Rows from block 2 of the audio encoder of a small encoder-decoder audio transcriber, named by matrix and row number. Rows with one number within an expert belong to one neuron, the router's apart. Each number is 50 + 12 x the weight over its row's rms, rounded and kept within 0 to 99. All counts start at 0.
Before each expert's rows are labels from the 100 clips, of 14976, where the router gives the expert most weight on average: "top examples" is what is common among them. Only what is clearly more common there than usual is listed. The data: babble in 24 made-up languages, each with its own sounds, syllables and stress or tones, from a formant synthesiser. In brackets: how many of the 100.
# router: router (encoder.blocks.2.mlp.router.weight, 8x256), inputs 86-171
# up: expert up (encoder.blocks.2.mlp.up, 8x256x256), inputs 86-171
# down: expert down (encoder.blocks.2.mlp.down, 8x256x256, transposed), outputs 86-171

# expert 6
top examples: prosody: stress on first syllables (53); rumble (48); /m/ (38); /ŋ/ (34)
router.6:67 42 58 39 44 56 37 57 50 66 31 51 56 35 47 59 71 47 56 49 53 50 61 46 55 59 43 67 66 56 33 41 66 64 15 52 62 72 48 48 46 49 70 46 31 45 39 46 82 66 54 58 41 58 31 36 40 69 54 54 39 38 39 64 53 44 44 61 47 50 59 29 52 59 29 26 17 44 67 63 63 49 54 43 51 39
up.18:43 52 53 56 46 39 54 27 25 51 49 65 32 56 41 30 40 58 66 53 59 37 59 69 56 61 31 29 33 63 49 50 64 50 35 69 50 62 45 40 46 41 29 54 52 26 61 70 76 47 58 58 36 47 53 39 67 42 52 42 54 58 61 67 44 43 47 57 59 56 41 41 69 52 41 53 44 47 54 28 49 57 27 48 46 43
down.18:43 56 67 66 39 56 50 80 18 50 36 58 62 45 47 62 63 47 25 21 54 35 53 33 57 57 58 40 56 58 46 51 77 44 43 41 86 63 43 28 36 45 63 58 41 48 32 63 49 45 51 58 49 66 50 40 41 71 50 63 52 42 65 32 51 60 56 50 27 55 50 42 69 54 28 38 37 41 49 63 28 59 37 41 42 60
up.19:51 40 45 39 56 34 33 73 57 64 36 75 61 43 53 55 56 57 51 70 37 50 45 54 82 33 50 45 45 58 61 55 46 50 51 70 31 61 61 34 74 36 62 53 46 54 57 77 43 84 50 53 42 58 47 56 54 33 45 61 45 38 42 55 66 25 47 45 42 74 63 70 26 56 40 46 47 59 62 52 43 65 48 32 59 25
down.19:58 23 48 61 49 44 46 74 33 33 39 41 62 51 74 62 38 49 58 52 53 63 54 50 43 27 65 67 52 24 27 56 56 40 74 55 57 35 61 38 54 56 49 54 32 43 55 48 76 53 65 63 65 66 68 81 48 29 40 57 38 43 40 35 64 62 59 46 31 38 47 32 36 41 47 61 54 34 71 47 46 70 41 43 50 50
up.20:42 64 40 48 40 47 42 26 46 68 48 60 46 50 55 61 46 68 61 43 38 49 51 62 48 40 30 36 43 44 60 60 50 17 37 65 58 49 42 40 53 44 51 43 44 41 77 39 37 44 63 68 49 63 53 28 68 51 75 56 55 45 56 43 59 45 51 46 37 33 68 50 44 54 74 32 33 63 41 51 50 34 52 74 57 48
down.20:41 59 72 45 49 40 47 65 25 43 50 41 61 54 53 57 47 40 53 40 59 55 43 39 46 44 54 59 58 43 36 24 47 57 43 27 39 61 31 55 60 21 66 65 31 29 38 57 31 56 59 72 42 60 50 47 54 52 51 50 64 39 65 24 48 60 51 53 44 61 70 70 69 49 42 68 48 47 55 60 47 31 35 32 63 68
up.21:72 49 33 54 55 45 40 52 64 49 32 65 70 19 43 51 66 31 45 57 35 39 45 59 68 42 39 48 52 57 77 53 48 53 49 47 24 43 36 74 38 55 53 47 75 52 40 61 33 75 44 42 48 44 55 41 37 77 56 32 59 56 68 68 59 44 68 35 52 41 59 48 76 42 58 46 25 39 49 34 44 40 63 62 53 68
down.21:63 57 50 52 36 64 58 50 64 47 42 55 60 62 60 58 54 53 43 38 53 58 61 32 75 68 22 56 60 44 62 56 70 49 38 42 27 54 49 47 66 82 79 50 42 57 76 44 47 55 36 33 56 42 40 62 47 42 47 62 31 47 70 67 46 48 59 54 58 43 40 65 51 62 53 47 32 63 50 64 64 47 45 37 41 75
up.22:45 72 38 37 38 62 35 70 56 66 40 60 60 65 62 50 53 66 36 57 54 61 66 55 46 50 46 58 34 41 58 62 48 37 51 57 57 50 66 44 56 64 51 46 40 44 82 57 31 44 50 49 48 49 64 58 40 38 40 59 67 49 25 61 49 48 70 47 58 65 61 51 28 50 30 57 46 45 50 47 42 70 45 62 77 40
down.22:27 60 45 53 33 38 71 58 34 69 60 78 34 56 46 72 49 50 51 44 40 67 59 56 64 36 77 76 39 59 42 27 40 36 60 65 75 48 50 25 40 52 24 31 40 56 53 35 57 56 40 46 53 46 37 73 55 45 63 56 66 69 54 41 59 49 43 61 35 36 56 50 34 46 44 65 57 50 39 48 44 67 33 57 42 42
up.23:49 69 25 72 41 39 44 28 43 47 60 63 32 51 45 53 37 46 72 38 26 37 72 70 40 67 45 55 52 52 58 52 56 59 21 54 55 58 56 45 38 54 25 40 49 36 45 62 55 46 58 48 44 71 52 45 47 62 57 65 51 53 38 48 35 47 56 52 73 50 45 46 43 44 42 45 45 52 59 34 66 48 36 31 53 60
down.23:43 53 41 66 50 47 69 51 64 39 53 67 63 55 29 54 47 58 42 35 36 28 40 20 47 65 47 41 63 65 34 39 57 48 56 37 73 58 33 48 68 63 73 45 47 48 49 48 63 37 52 46 48 52 50 52 39 70 62 53 54 78 32 40 35 67 47 61 49 46 47 66 67 62 56 61 52 39 41 71 42 36 43 65 28 57
up.24:38 61 29 36 50 45 34 57 50 42 41 41 57 42 55 47 44 42 34 46 62 70 49 67 67 53 69 67 26 51 53 66 31 46 41 45 11 59 50 45 54 46 47 39 42 60 62 53 44 57 41 57 48 41 36 51 42 44 70 47 40 37 49 52 44 38 45 45 47 26 51 62 40 57 62 27 51 50 09 54 39 53 38 54 86 59
down.24:50 39 68 33 49 40 51 65 63 52 54 54 55 70 54 59 42 55 62 48 73 46 49 42 36 44 57 45 52 56 36 59 56 71 49 44 42 25 52 57 44 68 42 36 24 49 56 24 55 50 41 42 60 59 46 46 25 51 62 64 42 46 50 48 58 61 57 43 54 35 55 38 43 70 33 37 36 51 38 64 61 53 48 65 21 37
up.25:55 62 41 68 63 55 64 57 53 44 37 61 47 28 53 55 36 38 25 48 23 78 73 54 55 47 58 62 47 24 76 54 29 39 62 54 45 33 53 29 59 36 78 36 54 40 34 52 56 59 59 48 50 56 64 51 52 29 45 41 37 40 60 56 65 40 44 53 62 55 45 60 34 76 35 43 42 39 35 59 52 49 57 36 58 33
down.25:52 35 51 37 48 56 42 39 39 52 65 40 62 44 48 56 53 60 27 42 60 57 65 56 47 57 39 55 53 48 51 33 54 64 60 76 56 45 50 60 47 45 50 71 42 71 64 49 32 38 31 45 55 57 33 63 69 65 45 41 40 51 50 29 44 48 54 26 72 57 47 43 45 63 37 57 50 36 38 69 48 42 45 58 36 70
up.26:33 60 50 56 35 33 40 18 38 85 45 60 63 49 64 37 54 55 68 62 42 30 59 59 39 49 53 59 47 71 46 58 56 54 46 67 47 57 53 46 57 63 43 54 53 63 69 50 58 38 77 54 32 50 56 50 69 63 42 82 51 53 42 61 46 46 50 48 44 36 32 43 36 52 48 49 45 68 62 37 54 72 62 49 38 54
down.26:66 49 67 71 57 45 55 57 31 44 49 52 42 53 40 38 44 64 29 36 52 46 57 54 52 66 64 53 59 42 54 34 70 44 69 58 51 60 35 44 48 37 41 61 56 44 28 67 65 41 38 45 56 51 48 28 49 66 71 32 41 52 30 31 44 50 62 72 29 59 52 52 55 26 26 47 46 44 59 64 35 61 47 35 61 41

# expert 7
top examples: reverberation (98); voice: deep voice (57); /æ/ (51); /ə/ (46)
router.7:30 66 49 49 60 41 53 51 55 41 33 34 30 49 39 48 36 43 51 74 34 68 60 44 51 54 55 32 53 30 54 41 24 43 65 60 52 31 42 38 62 50 44 37 65 68 58 43 55 44 51 42 32 48 48 41 51 23 47 52 55 27 67 30 53 39 33 38 50 45 58 26 29 56 57 50 60 39 47 61 30 69 58 74 62 53
up.0:55 51 54 47 62 54 17 61 43 64 24 60 63 51 69 60 35 58 42 51 50 39 46 48 29 49 46 51 76 40 44 37 56 62 47 73 35 32 44 59 61 70 34 43 52 48 75 55 48 48 54 57 31 62 57 49 61 34 54 30 55 47 51 46 46 61 58 57 50 31 68 29 83 72 52 41 47 54 49 10 66 81 43 39 23 60
down.0:59 41 63 40 55 66 48 50 50 43 44 47 53 59 54 56 27 51 64 50 53 38 49 51 38 47 32 43 58 64 42 34 54 62 78 71 55 56 57 62 57 48 55 21 48 46 53 38 77 62 53 45 56 46 70 56 39 34 64 43 33 45 53 24 39 62 52 59 53 39 42 51 42 53 53 55 48 51 46 50 38 51 44 50 23 56
up.1:66 44 61 52 70 44 55 42 55 55 46 51 44 50 52 40 15 43 44 70 46 71 40 58 51 56 49 74 60 48 65 68 68 43 54 57 51 37 27 58 56 55 43 58 78 43 65 42 38 29 48 46 50 60 44 43 58 48 39 44 60 53 64 48 29 41 54 32 31 46 56 48 43 53 40 48 63 48 61 41 38 48 44 56 36 69
down.1:48 50 40 23 61 37 51 62 44 64 60 18 43 45 52 46 50 40 65 52 49 73 65 45 42 56 36 44 72 33 49 42 43 57 51 50 66 44 58 49 50 45 52 65 45 50 43 82 34 31 58 61 48 77 65 51 89 48 41 32 31 42 66 64 45 37 47 48 64 62 56 46 38 44 44 42 75 55 41 61 49 50 43 54 54 50
up.2:43 63 41 52 48 73 42 50 58 42 37 68 71 41 54 46 63 50 54 46 50 55 67 66 72 50 55 59 43 40 44 56 54 43 70 62 54 46 43 46 61 40 62 34 45 45 66 40 43 46 31 58 30 66 59 61 52 70 47 43 72 36 46 42 36 44 67 36 56 53 44 42 68 60 55 46 31 65 42 53 43 55 47 51 62 34
down.2:45 34 49 36 36 40 47 50 65 23 42 63 50 62 39 41 60 50 39 51 51 51 71 51 55 62 48 36 22 38 55 77 46 37 49 40 36 51 39 62 50 58 63 74 57 57 49 50 61 45 51 36 52 20 35 37 48 37 46 47 57 77 49 42 28 63 46 49 50 53 60 48 27 40 44 36 50 60 40 37 36 59 52 63 39 57
up.3:46 38 44 55 87 40 47 72 66 34 53 53 49 33 31 59 53 56 47 52 19 53 35 54 65 43 48 66 39 36 59 37 44 51 30 46 49 29 47 63 53 40 49 52 39 35 51 43 24 32 54 32 66 41 70 38 51 59 71 59 45 35 48 59 33 71 41 58 58 48 79 51 64 60 45 31 46 71 47 38 56 58 62 46 60 46
down.3:68 67 45 53 41 42 37 53 60 68 78 53 44 46 55 53 50 55 53 54 30 43 49 46 41 58 40 38 47 58 55 59 57 64 45 45 25 48 52 43 57 52 40 44 31 66 54 34 54 64 55 29 53 66 48 54 53 50 51 68 35 51 40 68 72 58 43 53 61 64 29 43 38 45 25 53 43 60 52 61 57 49 67 62 67 47
up.4:51 60 60 66 40 59 52 55 63 67 35 37 50 48 63 66 38 44 63 54 39 55 51 52 58 26 72 41 54 25 62 32 39 54 58 59 43 40 59 60 52 72 35 55 61 64 42 63 36 45 42 17 51 56 40 44 44 63 42 39 38 58 47 30 53 53 46 47 49 49 60 60 36 24 45 56 53 42 54 41 49 70 35 47 15 60
down.4:32 47 49 33 41 56 59 84 44 53 45 47 63 77 47 49 49 41 64 57 30 57 51 66 36 48 47 70 50 46 66 51 32 67 55 37 50 42 58 31 61 49 45 38 31 54 45 47 59 67 43 58 67 71 42 79 45 41 47 53 22 62 36 59 45 53 39 50 44 48 40 65 47 55 35 47 53 45 46 68 55 46 67 59 67 38
up.5:45 46 46 51 75 61 52 54 41 43 67 58 43 52 40 52 46 60 49 41 78 39 65 56 44 46 73 49 62 63 22 45 37 51 64 53 51 52 65 46 48 71 31 47 56 45 25 54 51 47 40 53 34 49 28 29 48 53 37 44 35 53 69 31 50 69 31 38 50 39 60 48 54 58 43 52 46 28 48 57 35 82 45 35 43 67
down.5:60 52 50 48 57 36 48 56 46 67 41 63 40 49 53 59 50 55 31 59 56 42 44 54 49 68 64 28 53 40 62 60 64 44 40 38 60 68 47 30 54 43 37 33 63 37 41 55 52 51 58 54 56 36 42 64 38 47 46 53 37 34 40 42 48 58 59 66 27 45 49 49 53 48 26 32 63 60 53 66 49 38 45 55 47 45
up.6:63 54 70 46 63 66 34 47 50 79 41 58 27 54 50 50 52 40 41 32 37 45 48 76 68 46 78 49 54 43 36 43 80 53 41 54 64 42 65 64 53 63 50 62 41 46 70 76 52 41 61 59 44 48 32 59 42 50 70 61 55 49 59 67 42 49 47 30 48 67 53 41 62 50 30 48 14 44 50 40 69 57 54 54 49 46
down.6:54 48 53 56 51 39 61 37 59 59 32 69 56 58 47 35 56 57 70 47 60 54 57 40 49 39 44 47 38 37 73 59 43 67 62 50 59 61 27 62 47 60 36 41 64 52 58 53 55 57 48 28 45 58 59 62 71 50 58 61 58 21 59 37 51 86 60 40 62 58 47 59 54 54 43 44 73 54 51 58 43 44 39 54 58 64
up.7:51 58 58 61 47 50 45 44 58 63 65 49 43 50 50 44 40 53 58 74 48 56 67 63 41 37 58 43 48 32 42 46 20 33 48 59 48 45 55 38 61 54 40 66 57 66 54 37 47 38 26 64 53 59 43 48 59 20 42 43 62 29 65 79 45 48 50 64 61 38 60 54 33 49 35 55 52 42 34 65 38 73 58 46 56 51
down.7:45 60 47 42 57 32 25 54 30 65 34 42 48 39 52 40 42 42 55 55 60 41 50 63 69 60 27 46 59 43 45 52 61 59 34 36 38 31 51 39 42 41 35 60 41 45 48 58 69 60 41 69 41 38 49 62 54 48 60 65 50 52 59 46 40 54 52 46 44 44 35 67 59 50 57 42 35 55 48 54 49 42 48 02 32 34
up.8:62 41 47 58 48 36 42 45 58 61 44 60 32 51 54 41 52 37 43 66 38 23 69 52 46 56 39 39 64 61 50 62 58 45 35 56 39 38 40 47 39 63 38 47 47 52 45 68 58 31 69 57 26 52 54 40 47 48 46 58 59 44 52 51 39 44 57 47 51 44 66 32 27 53 77 41 43 46 59 48 44 78 47 42 47 69
down.8:53 39 61 52 43 47 48 42 59 47 32 48 57 62 70 45 37 46 59 55 57 67 64 38 60 45 38 31 51 71 43 57 56 64 38 41 73 36 50 65 43 58 56 46 57 51 44 59 57 28 55 55 48 56 53 36 61 46 54 36 36 48 54 37 62 49 54 50 63 68 62 47 35 53 33 36 57 52 22 32 38 48 44 41 48 44

# expert 5
top examples: /u/ (84); prosody: stress on last syllables (71); /oʊ/ (58); /j/ (50)
router.5:49 53 53 63 44 46 55 60 56 30 72 30 57 31 52 55 40 40 34 67 46 39 50 26 56 54 55 47 43 61 58 54 56 57 68 47 45 78 61 43 48 44 42 35 42 20 29 68 70 52 31 43 39 64 45 45 31 38 30 39 31 47 58 46 62 60 38 63 36 54 36 49 47 62 70 61 44 62 34 49 67 45 47 59 56 35
up.4:48 43 46 48 37 38 36 61 50 43 24 58 38 38 40 57 74 68 53 36 58 40 39 44 66 37 50 68 61 40 63 52 46 50 50 39 48 60 60 79 52 53 42 41 47 49 53 51 31 57 65 59 45 49 53 51 54 54 75 52 40 44 41 62 59 49 51 47 43 63 53 34 48 65 49 52 45 40 58 51 30 40 50 58 46 81
down.4:48 30 55 70 58 30 56 70 55 23 67 31 65 41 51 63 53 58 60 62 56 55 58 67 35 58 30 40 71 52 50 57 65 38 44 41 34 50 55 53 47 50 46 57 42 26 51 47 61 51 51 30 49 51 47 40 48 29 28 56 65 44 51 66 46 45 61 39 38 64 59 56 51 56 24 29 59 70 41 52 53 50 58 36 49 48
up.5:43 54 59 57 54 47 47 43 31 81 34 56 47 62 49 73 45 59 47 45 34 45 46 57 61 40 60 52 44 36 55 47 55 48 44 65 39 53 51 40 56 36 56 39 63 56 49 47 84 54 46 32 32 61 53 43 84 64 58 72 50 58 54 34 49 72 57 41 86 56 50 39 29 26 63 56 51 41 26 57 59 59 38 39 49 33
down.5:44 65 40 44 46 41 38 73 34 37 67 51 68 51 33 53 52 59 49 26 41 55 50 49 40 39 44 58 35 58 51 56 21 70 56 37 52 54 50 43 33 26 51 41 59 61 29 46 37 64 60 47 55 63 63 33 59 23 51 26 76 53 56 66 41 37 71 65 48 38 50 47 46 45 45 42 45 45 48 38 54 68 58 38 43 42
up.6:67 41 52 49 43 48 54 37 47 64 36 49 62 46 45 53 52 45 77 61 69 43 60 54 39 07 12 65 55 46 46 49 30 57 51 62 35 33 61 39 58 69 49 63 52 71 36 56 52 37 37 53 55 80 50 61 40 35 43 55 47 39 45 66 47 39 50 63 31 32 44 37 49 60 57 36 55 64 62 45 37 50 55 58 36 59
down.6:56 26 47 39 66 59 35 72 66 51 39 44 62 35 73 44 57 64 68 66 67 63 63 50 21 48 60 22 55 45 52 57 50 50 49 47 39 46 42 54 45 21 74 41 58 32 67 45 41 52 52 42 41 60 52 49 72 60 22 32 55 62 61 45 72 44 50 67 40 63 44 49 42 38 40 34 55 48 39 70 62 61 38 80 48 27
up.7:38 64 68 45 40 47 27 68 57 48 53 58 46 48 46 54 51 45 54 63 41 44 34 51 72 58 42 52 67 52 62 66 54 69 48 52 52 41 55 47 47 39 55 49 29 70 56 56 56 58 42 51 42 67 33 29 60 68 75 61 70 26 62 55 48 53 23 48 64 40 34 32 53 51 45 32 63 39 60 51 60 65 72 42 37 50
down.7:64 72 56 56 61 37 59 56 42 53 39 39 50 59 42 33 42 62 47 66 42 43 53 58 57 49 21 54 32 54 43 55 51 48 54 55 67 49 87 74 36 52 57 63 58 51 42 57 48 41 41 45 46 17 58 46 27 48 44 45 46 56 74 48 39 47 30 59 57 38 41 66 68 43 65 46 62 75 37 66 51 36 59 43 40 54
up.8:63 39 60 38 67 49 37 63 55 52 48 51 61 39 56 58 79 54 45 42 33 49 39 45 51 47 44 54 39 50 63 44 64 59 47 47 28 65 49 64 59 49 62 45 35 63 29 51 41 42 42 58 54 43 41 43 52 63 75 51 39 58 62 52 52 69 47 36 42 51 64 67 56 73 71 38 52 43 53 15 57 50 58 43 60 54
down.8:49 55 44 63 53 61 52 68 41 32 23 39 42 58 43 48 52 73 69 29 51 43 61 38 32 43 46 25 73 66 43 54 74 56 33 43 65 36 47 55 33 52 46 50 49 54 49 46 64 69 64 44 28 42 50 25 57 46 45 42 59 56 40 55 44 38 62 51 56 66 55 61 47 59 37 39 47 54 60 39 46 42 60 23 53 70
up.9:70 39 48 49 60 60 62 42 35 61 47 46 58 74 52 54 74 45 48 29 50 28 53 50 57 57 46 48 47 48 44 30 61 57 44 36 35 54 69 86 59 42 32 51 48 56 51 60 55 43 39 52 62 54 69 44 42 46 76 54 52 57 52 50 70 63 34 50 48 42 58 39 74 49 35 75 35 48 58 74 55 51 43 44 68 47
down.9:41 45 39 51 35 38 37 56 36 55 58 47 65 59 56 63 39 56 62 56 72 40 50 44 66 74 45 69 56 58 62 44 46 43 44 57 39 46 76 48 59 36 62 65 44 59 70 73 56 67 42 28 63 41 59 46 46 43 22 59 79 50 77 66 39 31 46 38 59 51 58 54 35 33 41 41 40 43 38 49 48 40 66 32 25 56
up.10:56 51 44 46 46 42 36 54 41 62 20 46 43 71 47 56 42 38 45 52 47 52 62 57 53 29 49 54 42 54 43 38 51 65 49 49 60 28 65 64 64 66 42 43 54 63 61 63 64 46 53 78 33 43 66 60 43 52 72 67 42 51 35 61 61 39 54 48 57 25 35 49 57 68 39 64 33 64 53 46 87 72 50 48 60 37
down.10:36 49 57 50 27 35 37 50 44 58 59 54 77 35 35 63 50 56 42 39 55 56 32 43 46 46 59 39 62 52 49 41 60 66 78 56 61 39 27 50 44 46 42 52 68 47 33 48 60 74 65 41 37 65 62 39 68 55 43 27 59 57 57 40 35 62 57 53 36 46 38 61 53 54 44 44 53 57 57 54 68 48 52 68 55 48
up.11:67 50 67 55 31 18 31 47 35 49 52 39 47 62 47 52 37 55 46 46 35 43 38 61 46 46 52 60 62 48 09 45 47 75 48 53 39 32 61 36 49 66 34 55 52 54 57 52 45 69 53 53 75 62 61 56 50 48 51 63 66 55 35 42 66 67 65 43 56 46 45 55 47 68 60 82 41 68 51 76 59 58 41 39 60 27
down.11:69 63 63 50 54 46 48 64 39 51 50 45 50 49 45 41 59 52 54 44 47 43 33 54 61 57 63 37 58 51 74 40 36 36 49 60 55 55 43 39 69 43 62 38 56 53 73 64 44 44 52 51 44 41 65 65 43 48 62 65 38 34 43 36 51 53 35 50 55 36 33 22 35 55 42 39 68 60 56 52 66 55 41 67 27 35
up.12:32 38 52 48 45 56 38 33 53 49 44 52 00 53 40 68 58 32 57 45 28 38 47 52 64 50 58 54 27 60 59 60 41 55 43 47 42 51 67 72 42 38 47 57 56 53 57 37 56 50 60 64 44 55 48 49 71 54 57 43 47 38 50 62 47 61 59 52 65 68 43 65 42 59 31 47 49 45 46 43 37 69 51 55 42 54
down.12:19 37 47 41 66 65 67 43 52 43 46 50 46 50 52 51 59 56 55 65 59 63 48 50 41 45 52 32 65 44 51 50 49 24 57 52 48 33 36 35 56 35 65 48 44 56 53 38 30 38 47 64 62 42 52 40 48 53 55 45 66 40 47 57 44 35 41 70 48 49 36 57 78 53 43 70 57 57 47 77 49 39 46 46 40 13

# expert 3
top examples: /tʃ/ (62); /ʊ/ (52); /ʃ/ (43); /w/ (42)
router.3:54 75 75 31 67 48 38 64 57 41 43 35 60 39 60 68 45 46 42 54 48 61 59 57 49 70 44 36 67 36 60 43 56 61 32 38 44 43 43 63 72 24 72 57 44 57 55 49 58 45 28 38 47 44 48 42 43 38 36 58 57 40 61 80 33 49 41 52 42 53 59 62 58 70 51 50 59 46 43 44 46 51 61 61 50 58
up.0:51 52 38 48 43 36 61 65 57 35 52 37 54 49 38 56 43 46 52 34 36 45 49 54 57 40 42 45 50 31 27 33 40 38 42 63 57 63 43 28 34 61 59 50 40 57 40 36 59 67 82 48 50 53 65 16 55 59 41 46 57 31 73 51 53 57 35 43 52 55 49 53 58 46 58 40 74 52 26 46 40 53 47 33 54 46
down.0:74 42 53 36 65 50 44 31 54 75 42 48 49 42 57 63 66 46 41 77 51 78 48 56 53 65 59 66 48 70 39 32 43 48 50 40 62 67 62 46 41 61 63 59 48 54 46 62 55 50 43 51 64 49 21 42 71 40 79 53 45 54 35 42 50 74 47 51 52 54 48 52 48 40 27 47 44 34 61 64 57 54 64 38 57 33
up.1:32 53 57 61 42 46 39 54 48 32 54 52 23 36 48 49 43 57 67 37 33 60 55 44 44 66 41 68 58 45 73 57 40 59 18 55 50 37 48 42 51 47 47 43 60 58 58 46 48 31 38 45 32 90 70 33 50 57 66 42 66 66 43 32 63 61 63 53 41 68 42 45 48 54 60 65 60 31 64 42 21 48 47 55 64 54
down.1:33 45 59 44 56 56 64 55 55 52 34 43 43 50 49 65 42 43 53 50 34 47 49 73 36 46 69 34 38 57 55 58 58 44 44 48 64 63 50 52 39 52 35 56 62 43 35 56 48 37 56 63 63 48 46 38 68 42 60 62 57 69 69 57 64 71 61 66 31 56 50 43 27 51 40 47 50 37 35 59 39 58 41 32 60 37
up.2:46 56 43 56 35 51 46 26 42 62 41 58 44 51 45 48 43 34 58 55 20 36 56 64 53 44 53 45 37 24 55 61 50 46 44 51 53 59 41 85 47 41 41 37 79 49 30 62 35 34 40 57 46 64 65 38 55 42 60 44 56 50 54 53 57 46 48 58 70 46 42 30 41 52 53 39 32 55 52 33 59 52 37 49 30 53
down.2:54 33 66 37 42 54 46 53 23 47 51 48 45 52 53 46 43 57 58 19 54 51 58 42 28 36 56 66 44 53 58 81 57 44 61 49 63 71 45 58 49 50 28 40 70 73 64 50 48 51 63 47 51 64 73 60 69 58 59 51 74 43 50 40 67 48 66 51 44 51 45 67 48 58 56 58 50 58 50 61 30 42 36 55 59 83
up.3:50 50 54 45 35 44 54 42 43 49 40 45 46 45 46 56 54 37 61 45 56 44 54 58 53 32 46 53 64 35 70 43 33 36 53 66 47 47 58 57 52 21 52 55 50 45 54 50 62 62 40 51 57 67 45 39 69 42 67 42 67 56 63 56 49 47 72 55 54 58 56 47 47 44 53 77 57 50 45 56 20 57 48 51 53 53
down.3:74 75 63 26 76 53 30 40 30 72 71 40 59 42 55 70 32 47 42 66 61 52 47 54 55 63 53 59 45 67 57 48 59 43 49 66 46 75 39 79 33 50 41 56 61 52 56 44 50 46 49 72 60 47 43 38 82 35 44 47 54 39 60 38 62 54 46 43 41 60 45 31 50 38 25 28 47 37 66 35 39 36 42 25 44 70
up.4:63 51 47 66 36 32 56 58 47 41 50 50 51 35 38 42 41 37 69 31 37 50 50 54 53 37 59 54 49 50 55 51 30 42 32 53 76 39 49 37 36 42 53 38 44 45 42 33 76 53 77 45 52 31 59 26 83 65 35 47 55 51 45 51 51 48 51 60 58 54 58 77 48 48 42 46 52 37 28 38 38 56 43 32 46 34
down.4:55 33 55 41 57 44 35 33 42 73 37 60 63 48 79 66 54 52 53 54 53 62 60 65 64 48 72 59 56 55 32 38 48 36 62 28 53 59 59 16 46 54 55 55 30 54 46 51 57 62 31 70 56 46 35 46 58 31 31 44 30 28 67 52 53 56 44 46 44 58 51 52 55 31 23 60 53 25 59 61 41 52 57 48 61 32
up.5:70 42 55 45 62 44 22 76 56 59 44 39 34 58 44 45 52 40 63 42 47 53 51 77 57 24 38 49 55 71 41 59 55 46 38 69 34 42 66 25 51 57 21 61 28 64 71 58 53 53 33 40 43 63 42 49 52 61 60 56 45 47 63 48 46 47 41 42 53 50 63 43 58 37 53 59 49 68 71 37 51 59 67 33 46 48
down.5:52 63 49 36 37 60 62 41 56 67 71 63 56 57 23 46 44 50 46 55 57 54 58 50 55 30 35 44 33 46 49 40 62 47 45 42 53 40 46 41 53 74 65 68 38 45 44 40 50 84 51 51 41 54 36 45 35 35 46 48 45 38 44 56 51 28 39 45 64 57 74 59 45 54 59 57 57 52 47 30 41 40 54 35 48 48
up.6:24 53 48 69 61 53 52 56 53 36 41 58 35 48 59 30 44 61 60 64 42 70 66 42 35 53 66 57 53 43 51 55 45 70 52 60 52 27 63 53 59 67 32 46 41 44 63 60 50 36 77 47 39 64 63 23 42 57 49 49 65 71 38 59 52 58 48 42 61 61 48 49 45 46 67 54 56 49 41 49 39 43 52 81 51 55
down.6:49 64 55 75 55 50 52 50 71 50 55 54 40 42 27 43 39 59 66 33 61 45 42 73 45 55 70 40 34 56 62 50 53 56 58 47 61 49 61 54 51 59 48 59 68 64 43 49 57 58 40 52 33 64 58 33 37 44 41 34 20 48 52 60 61 58 54 49 46 56 61 49 32 57 65 51 70 38 19 32 41 62 51 52 45 58
up.7:38 46 39 62 46 54 43 38 56 67 42 49 36 45 56 36 52 56 58 48 44 33 59 73 35 59 58 75 54 65 48 41 55 45 60 68 34 43 62 35 41 48 36 24 75 50 70 56 52 63 60 67 45 61 44 58 38 40 67 44 55 37 55 70 37 68 51 51 48 61 75 50 51 65 55 45 45 32 48 39 39 35 48 50 46 52
down.7:49 39 51 47 51 29 51 58 43 74 66 40 31 49 49 43 58 51 57 46 38 42 46 50 57 61 53 58 47 42 42 57 39 44 47 49 53 50 50 54 49 41 54 65 50 51 56 33 27 49 59 36 65 55 38 62 60 33 61 44 41 40 53 46 56 32 56 55 56 49 43 43 54 51 49 13 47 57 67 38 12 75 46 61 49 53
up.8:35 50 30 48 49 46 57 27 54 51 59 44 49 59 29 52 40 24 51 47 47 35 48 50 53 60 48 52 43 29 60 55 47 37 51 64 58 52 40 63 58 31 44 29 57 49 34 59 74 51 60 54 49 40 61 31 61 45 60 48 72 56 45 64 47 52 67 63 76 51 34 45 48 47 57 43 54 46 40 50 57 43 48 70 39 38
down.8:57 63 58 29 54 62 11 48 42 46 50 44 71 75 70 53 53 39 44 63 42 67 40 42 45 63 45 71 62 57 40 52 59 49 66 53 45 74 67 67 38 46 58 50 32 51 47 33 65 54 44 68 58 40 56 59 49 42 48 47 56 38 38 46 52 39 38 50 47 51 41 20 46 38 23 42 51 49 52 54 41 42 42 46 40 47